{
  "num_classes": 256,
  "activation": "gelu",
  "fused_qkv": true,
  "qk_norm": true,
  "parallel_block": false,
  "conv_stem": false,
  "layers": 12,
  "lr": 0.0021,
  "eps": 1e-10,
  "ema_decay": 0.999,
  "steps": 5200,
  "lr_schedule": "cosine_restarts",
  "final_lr_fraction": 0.01
}
Rows from block 5 of a small image classifier, named by matrix and row number. Rows with one number belong to one neuron. Each number is 50 + 10 x the weight over its row's rms, rounded and kept within 0 to 99. All counts start at 0.
After each neuron's rows are labels from the 100 images, of 14976, where the neuron reaches its highest value: "top examples" is what is common among them. Only what is clearly more common there than usual is listed. The data: histories of elementary cellular automata, time running down.
# fc1: MLP up (model.blocks.5.mlp.fc1.weight, 1536x256), inputs 104-155
# fc2: MLP down (model.blocks.5.mlp.fc2.weight, 256x1536, transposed), outputs 104-155

fc1.327:34 54 56 48 49 50 40 39 57 55 38 45 45 42 56 39 45 48 38 48 55 65 57 46 61 54 44 52 63 45 51 59 38 36 45 51 49 39 54 52 61 53 83 62 44 63 58 32 50 51 47 42
fc2.327:51 35 43 43 56 62 48 59 49 51 53 42 34 50 46 50 46 47 46 52 57 68 54 45 54 51 47 55 48 59 50 52 72 41 51 48 49 40 59 57 58 55 61 45 44 37 55 32 56 56 57 47
top examples: 111 turns on; 000 turns on; 011 turns on; sparse start

fc1.142:38 58 56 62 60 55 61 55 68 28 47 52 55 50 56 57 53 57 47 33 35 49 33 61 55 58 54 33 60 57 57 39 41 42 46 41 62 51 45 51 45 29 52 36 60 49 49 46 50 48 22 48
fc2.142:52 38 42 55 66 53 42 54 51 48 44 56 48 45 49 52 57 56 43 52 46 58 55 40 53 54 52 50 48 34 50 82 44 65 49 39 37 51 37 47 46 52 54 53 48 50 56 69 65 60 60 54
top examples: 110 turns on; 011 turns on; large cells

fc1.201:41 50 53 61 50 59 48 55 60 54 69 60 49 37 55 37 50 50 56 36 57 50 66 55 68 45 56 62 48 51 35 29 38 38 39 47 53 52 38 66 54 50 54 34 60 57 71 35 71 50 44 52
fc2.201:60 50 50 62 54 32 37 57 34 56 38 58 41 36 47 56 55 53 36 37 51 48 36 50 70 45 54 43 48 34 48 45 46 61 54 56 43 50 40 47 51 60 51 50 54 55 55 43 51 46 40 44
top examples: 001 turns on

fc1.248:50 52 49 57 45 76 43 49 48 50 43 64 62 43 53 49 37 51 53 53 60 61 54 52 48 53 40 36 65 57 47 55 42 53 46 45 52 44 44 51 72 49 59 52 72 61 49 49 56 46 55 66
fc2.248:41 51 78 46 51 30 50 51 37 52 41 49 39 51 58 44 58 52 46 50 49 53 48 51 52 50 71 53 43 75 56 45 38 44 58 55 47 39 25 36 47 53 48 47 46 62 48 52 53 43 53 41
top examples: sparse start

fc1.617:49 61 60 61 59 62 50 60 56 47 34 50 50 33 49 40 52 68 50 57 65 55 50 52 46 58 44 09 75 40 42 32 43 60 51 66 43 48 35 58 46 56 58 60 39 32 39 49 55 44 36 48
fc2.617:54 39 55 49 58 23 56 48 30 42 51 42 44 50 41 51 52 53 50 73 40 50 59 59 25 46 55 56 50 28 47 52 57 56 65 33 42 46 63 39 43 46 49 40 70 49 43 47 58 57 58 48
top examples: 100 turns on; 101 turns on

fc1.352:58 60 51 56 55 79 66 54 59 66 47 28 59 50 59 36 59 47 62 45 44 42 61 50 65 65 46 51 54 42 42 46 57 62 46 32 32 66 39 47 62 45 35 58 30 54 53 53 47 37 41 42
fc2.352:53 44 33 55 51 24 37 60 41 48 58 55 46 61 31 53 43 58 50 52 55 63 61 58 44 53 38 58 55 67 23 42 59 42 29 53 32 57 81 53 48 61 66 44 57 56 57 54 55 59 48 50
top examples: large cells; 010 turns on; 111 turns on; 000 turns on

fc1.751:30 46 41 50 38 61 49 40 53 47 54 59 77 45 58 55 61 46 52 36 44 28 38 39 62 61 56 42 66 50 37 56 40 42 51 47 44 42 52 55 43 20 40 29 60 50 59 51 43 47 48 50
fc2.751:57 48 45 46 52 53 48 55 28 47 50 49 39 37 46 49 55 46 50 51 50 57 51 48 29 48 44 49 48 00 47 51 54 46 52 48 56 63 84 52 50 53 45 50 47 50 48 74 54 50 53 49
top examples: dense start

fc1.32:56 46 38 51 28 58 36 34 51 56 61 37 47 52 42 56 39 43 50 47 69 42 53 55 62 50 42 42 48 57 41 51 38 35 36 49 41 51 50 47 59 55 58 53 60 68 44 47 46 41 45 48
fc2.32:50 48 41 43 48 47 55 44 59 43 57 54 54 37 57 73 46 50 45 55 43 53 48 47 58 44 55 53 49 57 47 36 58 62 49 29 80 49 57 40 43 49 39 51 56 54 38 63 46 50 53 54
top examples: 010 turns on

fc1.408:49 43 52 46 36 59 57 36 63 60 55 56 52 53 50 34 22 34 44 44 68 52 52 47 59 42 51 40 56 65 45 45 55 42 34 52 49 53 47 58 48 52 45 36 69 43 48 52 57 52 55 60
fc2.408:55 41 61 42 36 47 38 28 35 49 41 64 67 50 60 44 42 44 40 50 50 42 48 49 32 51 64 41 54 78 40 34 47 60 51 63 41 62 42 51 45 45 62 62 73 53 30 33 57 56 57 49
top examples: 100 turns on; 001 turns on

fc1.38:39 51 47 55 58 67 66 52 65 49 47 61 53 37 49 28 52 52 46 49 41 62 48 64 67 49 46 43 50 40 55 42 47 35 51 34 42 55 37 57 58 44 47 47 44 60 46 61 35 37 49 48
fc2.38:54 53 38 52 54 58 48 56 56 55 45 49 44 45 50 58 50 52 39 50 46 41 49 50 36 45 45 53 44 28 53 49 52 49 46 43 50 96 52 44 51 51 44 52 48 51 53 48 49 49 53 47
top examples: large cells

fc1.383:53 54 61 74 39 47 58 39 53 45 42 29 47 41 65 40 50 36 34 53 63 60 60 61 55 39 59 44 38 53 58 63 32 37 62 58 48 61 50 45 51 48 42 36 62 65 41 40 33 57 37 35
fc2.383:46 42 48 42 53 40 48 55 60 46 78 43 39 44 48 48 51 47 47 52 38 55 52 43 45 47 50 54 45 55 57 63 19 43 48 54 68 51 49 53 52 53 55 47 50 48 52 48 52 49 56 49
top examples: 110 turns on; large cells

fc1.476:39 64 69 45 39 61 54 59 61 55 60 56 55 32 61 45 55 39 44 26 58 31 45 49 72 57 55 47 70 52 41 40 31 38 45 45 42 30 53 48 41 43 52 45 50 51 53 25 56 66 52 58
fc2.476:50 51 56 49 44 57 48 48 55 42 57 45 45 62 70 59 62 58 54 45 59 60 51 42 49 50 51 56 49 39 46 63 47 48 52 35 48 50 94 47 45 48 56 48 33 59 53 47 38 75 51 62
top examples: 000 turns on

fc1.744:54 58 63 42 44 79 52 43 52 39 51 32 54 28 52 48 34 57 50 48 62 62 59 35 62 44 40 48 44 56 44 56 44 40 37 61 55 61 35 56 74 52 79 51 31 48 70 50 73 45 64 62
fc2.744:48 56 67 68 43 46 41 44 67 53 35 41 59 31 58 56 50 63 40 48 50 53 47 49 53 45 62 47 69 45 49 43 28 59 70 43 63 43 46 74 50 49 46 39 43 47 65 49 31 45 57 37
top examples: 101 turns on; 110 turns on; large cells

fc1.711:50 69 59 49 48 52 47 62 51 53 38 42 51 42 53 52 65 46 39 43 72 39 49 40 58 58 43 43 71 55 46 47 37 39 30 49 45 52 52 55 49 42 59 37 45 49 53 40 55 56 34 48
fc2.711:43 52 61 72 54 47 45 53 50 44 68 46 54 36 47 36 54 53 41 50 50 59 51 49 69 55 61 50 53 49 42 58 59 41 42 45 42 47 63 23 51 45 45 43 45 55 54 48 59 80 47 48
top examples: 000 turns on

fc1.105:42 63 69 58 33 68 71 67 63 49 48 44 56 31 49 34 51 38 59 33 50 52 57 58 49 57 61 42 57 51 53 55 47 61 38 36 52 42 58 50 54 36 50 42 33 47 57 45 63 42 61 62
fc2.105:62 51 59 63 59 40 49 57 42 56 46 53 41 69 62 65 59 49 21 34 48 36 48 50 58 50 46 45 57 50 51 45 61 42 50 75 57 50 66 54 50 67 41 15 45 40 74 43 56 59 51 37
top examples: 010 turns on

fc1.370:44 46 66 54 55 57 59 51 73 56 50 46 44 30 50 49 41 41 58 48 55 44 66 49 57 53 54 51 54 70 57 34 27 29 29 56 45 46 52 43 58 57 54 25 49 42 60 35 63 51 24 53
fc2.370:57 45 39 45 55 64 52 64 57 49 51 55 48 31 32 53 52 62 45 57 62 59 37 51 46 57 53 52 40 66 52 51 46 57 54 49 69 51 41 67 43 55 47 48 55 52 43 62 56 64 60 54
top examples: 000 turns on

fc1.738:50 48 59 45 43 63 57 30 57 57 55 65 55 65 36 48 45 47 54 59 48 46 44 29 51 54 51 54 41 64 53 57 48 67 52 51 54 49 44 66 58 56 42 57 49 44 50 56 50 28 66 54
fc2.738:51 54 43 46 54 36 44 51 38 55 37 67 47 69 44 51 48 59 42 49 48 40 53 49 05 40 58 51 37 76 50 54 73 39 45 23 54 52 78 93 52 50 61 44 53 43 46 64 56 61 62 64
top examples: 111 turns on; 011 turns on; 000 turns on

fc1.165:54 60 58 65 44 63 55 72 51 42 51 63 34 35 58 46 58 39 39 42 55 50 51 44 62 56 52 36 57 46 64 64 53 42 32 45 37 35 40 49 52 37 32 39 50 52 54 33 47 52 38 42
fc2.165:40 50 32 59 51 48 33 34 55 44 57 51 51 39 59 44 43 55 45 53 45 47 55 54 53 42 55 60 38 53 51 64 64 48 44 59 54 74 53 54 46 49 67 58 40 43 43 64 34 64 63 47
top examples: large cells; 000 turns on

fc1.255:18 39 64 58 53 54 51 47 59 43 56 54 40 43 59 60 51 39 54 38 41 56 48 47 63 47 47 49 52 44 50 40 47 57 49 46 61 60 37 62 52 55 54 51 51 57 47 38 64 56 46 55
fc2.255:53 53 13 53 49 35 47 52 48 54 49 47 52 21 47 53 50 54 52 52 57 48 52 51 30 47 49 51 50 42 57 52 55 46 52 53 55 58 99 56 51 53 50 48 51 52 49 60 47 47 54 45
top examples: 111 turns on; 011 turns on; large cells

fc1.386:56 57 71 62 50 42 71 59 68 36 41 60 46 42 49 41 59 39 59 43 56 51 49 49 59 80 55 49 44 50 52 37 24 68 47 42 48 42 57 54 71 40 57 50 51 56 60 45 61 40 43 54
fc2.386:53 49 58 48 52 44 49 49 40 54 43 51 43 49 49 48 50 53 48 51 49 52 50 50 75 47 47 52 50 51 52 49 67 43 53 61 53 61 62 50 51 43 52 49 47 46 53 95 52 53 52 49
top examples: 111 turns on; 110 turns on

fc1.421:40 75 57 54 49 62 47 40 61 50 54 57 47 40 42 57 52 45 58 39 66 52 51 50 61 60 46 33 49 62 33 37 32 45 26 51 48 38 27 45 56 44 48 35 52 59 51 40 51 55 25 63
fc2.421:49 50 57 51 47 57 47 45 62 53 51 49 24 50 88 49 49 41 40 51 54 56 51 53 78 49 46 49 55 48 39 45 35 02 36 30 54 45 40 35 54 46 50 53 50 56 50 44 54 51 45 62
top examples: 111 turns on; large cells; dense start

fc1.420:48 59 72 42 35 55 47 52 61 60 50 60 50 66 65 35 38 44 47 40 58 41 51 44 60 43 51 36 74 63 58 39 52 40 43 50 47 45 60 52 42 50 44 23 39 47 51 37 47 51 59 55
fc2.420:48 46 59 37 53 53 43 49 26 42 41 49 80 73 86 57 55 45 45 47 46 51 45 44 63 62 65 54 54 40 38 80 39 55 58 53 53 42 79 33 55 30 61 61 51 54 48 51 41 71 51 48
top examples: 000 turns on; 100 turns on

fc1.205:54 69 49 58 42 57 60 45 65 30 60 52 47 46 62 63 41 41 52 52 57 54 44 44 58 52 45 42 61 50 48 57 35 46 33 49 48 52 36 49 46 32 60 50 42 53 49 39 36 47 40 57
fc2.205:50 48 53 51 52 47 52 49 18 50 41 49 47 46 14 46 49 63 53 50 46 52 52 50 45 48 49 51 44 56 52 53 54 51 50 57 52 58 00 49 52 46 53 48 49 48 50 65 54 52 51 49
top examples: 101 turns on

fc1.114:35 54 74 43 35 66 60 51 65 37 50 69 71 48 51 46 45 28 63 44 54 58 44 36 60 60 68 31 61 50 52 60 43 47 44 50 43 41 28 56 64 43 54 53 57 52 54 60 57 49 37 55
fc2.114:52 55 17 48 56 47 54 42 62 54 49 52 67 99 49 74 47 60 48 47 50 50 49 50 41 46 49 49 39 63 49 50 53 40 40 56 50 49 00 53 48 56 44 39 43 40 49 51 38 50 50 55
top examples: 110 turns on; 011 turns on; large cells

fc1.274:46 44 59 59 48 61 52 44 57 57 42 55 49 44 52 52 52 59 53 34 39 43 36 64 68 54 43 47 55 57 41 34 37 53 42 47 44 56 44 62 54 47 55 49 55 65 56 55 55 56 32 46
fc2.274:50 50 42 44 54 62 48 46 44 49 46 49 51 47 35 53 60 52 46 52 50 54 38 53 74 52 50 47 53 68 35 49 19 61 48 50 43 50 33 38 48 46 54 49 52 47 50 45 57 59 43 44
top examples: 001 turns on; 110 turns on; 011 turns on; rule: rule 202

fc1.113:50 49 56 40 46 47 47 29 42 37 34 59 42 52 62 10 40 53 47 54 55 55 58 43 57 47 57 45 54 50 66 48 51 44 53 49 56 43 48 66 76 54 79 66 41 49 52 37 56 53 43 55
fc2.113:63 47 29 49 56 50 50 56 47 55 43 41 55 44 43 53 44 57 40 53 49 56 55 46 00 48 49 54 39 38 47 58 78 48 54 48 55 48 60 47 51 51 54 51 49 47 51 44 48 54 51 47
top examples: 000 turns on; 011 turns on; 110 turns on

fc1.208:60 57 54 42 58 45 67 28 65 61 63 54 63 55 57 28 42 44 54 40 50 58 45 42 55 54 56 31 51 59 48 62 52 45 53 51 51 57 21 46 45 49 61 74 57 50 46 47 51 50 63 44
fc2.208:48 43 30 69 52 45 43 47 54 59 53 47 60 59 46 51 54 76 59 53 35 52 51 47 41 51 57 57 48 65 24 45 44 58 47 54 48 33 35 46 46 36 47 44 41 61 56 52 48 48 48 48
top examples: large cells

fc1.203:57 75 52 57 46 50 58 43 44 58 47 56 55 54 73 52 52 50 56 62 51 54 35 65 54 49 45 41 49 51 45 40 61 48 40 60 38 68 49 51 54 52 61 51 69 55 47 42 48 64 39 44
fc2.203:59 65 54 47 45 63 44 60 43 48 54 49 36 49 65 51 53 50 36 57 66 26 50 54 42 47 44 50 36 46 54 54 58 37 55 60 40 57 56 54 56 57 47 47 42 49 58 29 49 42 50 50
top examples: 110 turns on

fc1.385:44 50 60 31 42 74 61 39 49 65 39 46 74 53 58 39 59 56 35 54 54 50 56 48 62 62 56 56 56 54 35 49 42 48 55 38 44 55 31 59 59 28 50 29 41 68 74 38 52 43 54 60
fc2.385:49 45 47 59 48 29 52 46 41 50 61 41 61 90 37 66 51 55 36 65 36 53 50 55 48 46 50 59 54 48 40 65 55 51 52 27 21 54 77 59 41 53 35 45 49 54 49 55 53 49 48 51
top examples: large cells; 110 turns on

fc1.721:42 63 58 46 41 60 62 59 59 44 58 58 63 36 58 37 59 49 49 34 60 46 42 51 56 44 47 28 45 50 52 29 44 51 42 46 36 48 42 74 50 31 46 49 44 48 58 47 63 52 49 52
fc2.721:48 52 50 50 52 59 51 49 56 49 50 39 57 47 46 57 51 51 61 49 44 63 46 49 62 52 46 48 50 65 45 55 30 63 60 46 50 56 56 30 56 31 53 49 52 42 52 50 50 52 49 46
top examples: 001 turns on; 110 turns on; 011 turns on

fc1.694:59 59 60 34 32 71 45 51 53 39 50 57 60 28 55 47 43 52 45 47 46 47 60 49 53 45 56 58 59 52 42 39 44 39 45 45 46 39 50 49 60 39 49 42 50 56 61 65 60 36 51 65
fc2.694:54 57 33 47 64 59 41 54 44 34 40 71 55 48 51 55 45 50 58 36 59 61 49 32 13 35 51 51 47 40 56 57 57 51 59 62 69 58 63 45 54 58 60 62 60 43 32 77 61 48 36 42
top examples: 100 turns on; 110 turns on

fc1.369:57 46 65 43 45 45 66 48 58 37 39 55 41 49 53 57 60 28 51 53 57 51 46 50 49 47 54 46 46 51 54 57 41 48 37 60 39 46 55 37 69 42 52 55 52 66 46 39 59 43 33 68
fc2.369:52 47 62 50 53 37 51 47 43 52 44 49 49 44 47 48 48 57 59 51 49 48 51 49 27 46 47 53 46 41 54 51 50 48 52 49 51 57 99 09 51 53 54 49 49 49 50 54 50 56 51 51
top examples: 011 turns on

fc1.36:41 33 55 49 42 49 46 30 48 55 45 49 40 50 64 40 60 28 57 53 54 34 51 47 55 47 49 45 42 47 50 51 34 54 41 47 45 54 49 33 67 55 45 48 61 58 57 26 63 56 42 43
fc2.36:50 47 52 48 53 52 51 52 55 51 53 42 17 61 51 49 49 30 35 50 42 39 49 48 36 47 46 52 48 52 56 52 49 40 51 46 52 52 56 27 54 47 46 45 54 54 53 17 49 52 52 17
top examples: 011 turns on; 100 turns on; 111 turns on; 110 turns on

fc1.192:35 57 55 52 31 64 51 39 64 52 51 34 42 53 62 34 50 41 50 54 50 46 52 58 65 52 53 28 46 43 28 30 67 35 58 38 58 61 36 54 54 48 40 64 65 51 58 49 48 47 43 41
fc2.192:51 44 67 61 57 52 50 38 72 45 56 21 74 27 33 60 39 55 59 48 36 66 49 48 41 51 46 51 48 52 57 62 35 72 51 39 67 39 56 38 51 42 68 53 50 48 48 60 50 41 51 52
top examples: 100 turns on; 110 turns on; large cells

fc1.726:49 73 63 62 38 74 64 57 56 45 48 47 50 31 50 51 64 26 50 49 54 44 50 51 44 64 54 50 58 35 57 51 44 59 48 49 41 62 57 44 44 43 39 54 53 37 51 47 47 43 42 58
fc2.726:53 50 42 59 54 37 40 53 37 55 39 55 47 81 32 51 46 81 39 51 45 45 51 49 38 46 43 52 53 43 52 45 53 53 52 53 49 38 44 48 51 97 50 45 58 48 48 53 52 86 51 43
top examples: 010 turns on; large cells

fc1.566:48 62 54 48 46 61 59 45 53 51 55 51 67 55 66 37 60 60 51 34 55 36 59 58 60 58 63 40 73 59 43 45 38 39 45 55 36 45 32 34 53 23 55 48 51 48 63 38 50 66 36 53
fc2.566:46 57 77 39 47 67 47 48 48 51 49 65 49 62 72 57 49 00 27 48 50 35 54 54 60 42 60 39 53 57 35 47 59 25 38 76 39 30 43 49 50 41 49 46 49 64 53 56 57 52 50 64
top examples: 111 turns on; 010 turns on; large cells

fc1.688:52 55 71 60 41 49 64 61 59 68 51 47 53 50 60 17 41 40 51 45 64 48 49 64 57 63 69 53 69 49 54 52 49 36 44 52 46 48 57 49 49 43 40 45 39 50 71 50 44 38 44 50
fc2.688:52 54 40 56 61 35 50 47 42 50 36 35 59 34 49 49 51 63 25 49 35 42 49 49 30 49 55 47 45 00 56 48 48 66 60 49 62 35 53 42 55 40 47 50 57 49 52 22 47 35 52 30
top examples: 001 turns on; large cells

fc1.427:44 47 47 52 46 50 32 33 57 53 55 42 43 23 59 62 52 48 40 51 46 49 56 58 55 41 62 59 44 54 54 38 30 57 37 47 49 56 57 46 61 41 70 39 39 43 61 51 57 48 51 43
fc2.427:50 56 21 60 54 60 45 50 62 50 50 52 73 38 58 54 51 31 50 50 50 52 57 50 54 51 64 51 70 50 38 46 52 55 49 63 47 48 42 70 47 48 48 55 45 50 49 64 57 37 50 52
top examples: 001 turns on; 110 turns on

fc1.532:67 53 57 38 34 51 60 35 75 45 34 54 54 53 57 59 36 49 47 39 69 29 52 56 54 61 47 40 39 54 46 53 37 48 43 43 44 50 35 60 56 43 48 52 51 47 51 42 47 52 47 47
fc2.532:46 49 49 50 51 44 45 49 49 48 53 46 57 71 40 39 54 53 66 41 45 42 49 46 36 45 50 41 47 35 55 84 58 50 45 51 53 50 26 44 56 51 54 46 48 49 47 47 50 52 57 50
top examples: 111 turns on; 011 turns on

fc1.717:53 61 57 39 48 62 49 60 52 53 59 36 40 63 67 43 59 35 42 60 61 56 48 76 65 47 55 29 49 48 38 49 57 33 53 47 60 47 35 51 44 53 48 66 42 49 59 39 54 51 56 50
fc2.717:52 45 53 47 54 39 37 47 40 40 61 25 52 41 26 42 38 56 41 57 40 59 48 51 51 58 43 50 54 63 53 55 17 68 62 34 48 29 45 32 46 33 42 63 48 55 55 54 56 27 58 41
top examples: 100 turns on

fc1.333:48 60 64 55 49 55 49 35 45 38 44 63 69 41 69 44 73 43 45 29 54 29 47 58 62 49 64 44 65 55 30 32 46 49 41 50 38 40 50 48 47 47 52 44 58 62 50 46 59 62 46 36
fc2.333:48 54 53 48 46 53 51 55 62 43 74 42 39 50 57 43 62 51 53 54 50 70 53 50 76 52 46 53 57 31 49 50 40 49 57 58 46 52 91 36 51 48 46 54 20 48 48 64 45 66 47 52
top examples: 000 turns on

fc1.58:56 60 44 61 51 51 49 51 52 54 38 68 63 53 51 53 54 43 39 52 55 32 57 68 61 39 66 54 51 61 29 47 65 49 44 37 36 34 44 48 47 52 52 49 62 55 43 53 42 61 42 63
fc2.58:59 48 60 49 49 50 69 50 61 52 64 33 48 43 67 39 55 61 58 58 51 58 49 48 64 53 49 39 51 43 56 43 46 51 39 36 50 51 52 49 60 44 25 53 42 69 43 50 54 41 42 50
top examples: dense start

fc1.405:47 57 65 50 48 74 51 51 55 57 60 57 66 35 57 47 55 46 38 42 60 48 52 71 52 49 55 41 56 48 46 39 56 53 42 43 46 39 47 62 47 42 53 61 58 44 54 48 61 46 44 44
fc2.405:49 51 62 52 51 54 49 53 68 50 67 48 54 00 64 56 50 45 51 48 43 52 49 49 62 52 58 48 52 26 58 49 39 56 45 51 49 44 79 27 52 48 31 53 52 58 53 08 47 24 52 39
top examples: 001 turns on; 100 turns on; large cells

fc1.374:53 47 57 56 33 65 55 58 74 56 47 48 33 54 46 39 70 43 51 50 66 56 58 54 58 41 55 49 45 62 53 36 28 55 35 49 49 60 51 47 34 68 41 37 60 43 51 35 48 66 31 51
fc2.374:52 48 53 50 51 51 51 52 51 52 44 50 38 47 70 52 50 57 53 50 50 60 50 48 43 49 44 48 46 53 51 50 45 48 46 52 50 41 50 54 48 58 53 54 46 43 48 56 53 65 47 49
top examples: 000 turns on

fc1.342:42 46 42 53 41 72 62 42 65 48 56 61 49 46 55 54 46 45 58 48 45 49 64 54 57 64 37 40 57 58 49 64 32 60 37 45 31 54 36 66 45 47 55 55 58 42 54 23 57 42 43 66
fc2.342:50 49 69 47 50 30 51 51 20 51 47 46 36 42 53 42 50 55 51 52 51 67 51 51 50 48 57 52 48 50 54 53 58 57 64 43 54 29 02 46 48 40 47 51 49 51 49 61 52 45 47 51
top examples: 111 turns on

fc1.111:37 56 70 65 52 55 73 55 45 36 53 52 57 48 45 28 54 69 32 47 52 40 49 54 45 52 47 29 48 49 65 36 46 44 48 38 62 55 43 46 46 40 60 34 44 38 69 50 58 54 48 38
fc2.111:57 35 45 36 49 44 32 35 67 60 58 45 69 47 47 60 61 52 57 50 50 49 64 48 54 38 52 51 51 47 23 56 32 55 43 71 45 43 53 47 51 48 47 44 57 60 42 42 56 72 64 69
top examples: 100 turns on; 110 turns on; large cells

fc1.236:40 69 69 58 51 66 48 56 47 62 48 46 66 46 56 47 57 47 57 48 58 32 35 58 66 59 56 52 49 52 34 42 32 60 37 42 32 41 41 58 41 44 31 48 53 55 55 44 47 44 42 67
fc2.236:58 49 54 48 51 42 21 51 50 49 61 34 55 56 37 43 47 99 51 50 48 52 54 49 55 49 44 50 48 52 57 50 49 52 49 50 55 52 59 59 51 35 52 49 48 49 54 22 52 54 60 35
top examples: dense start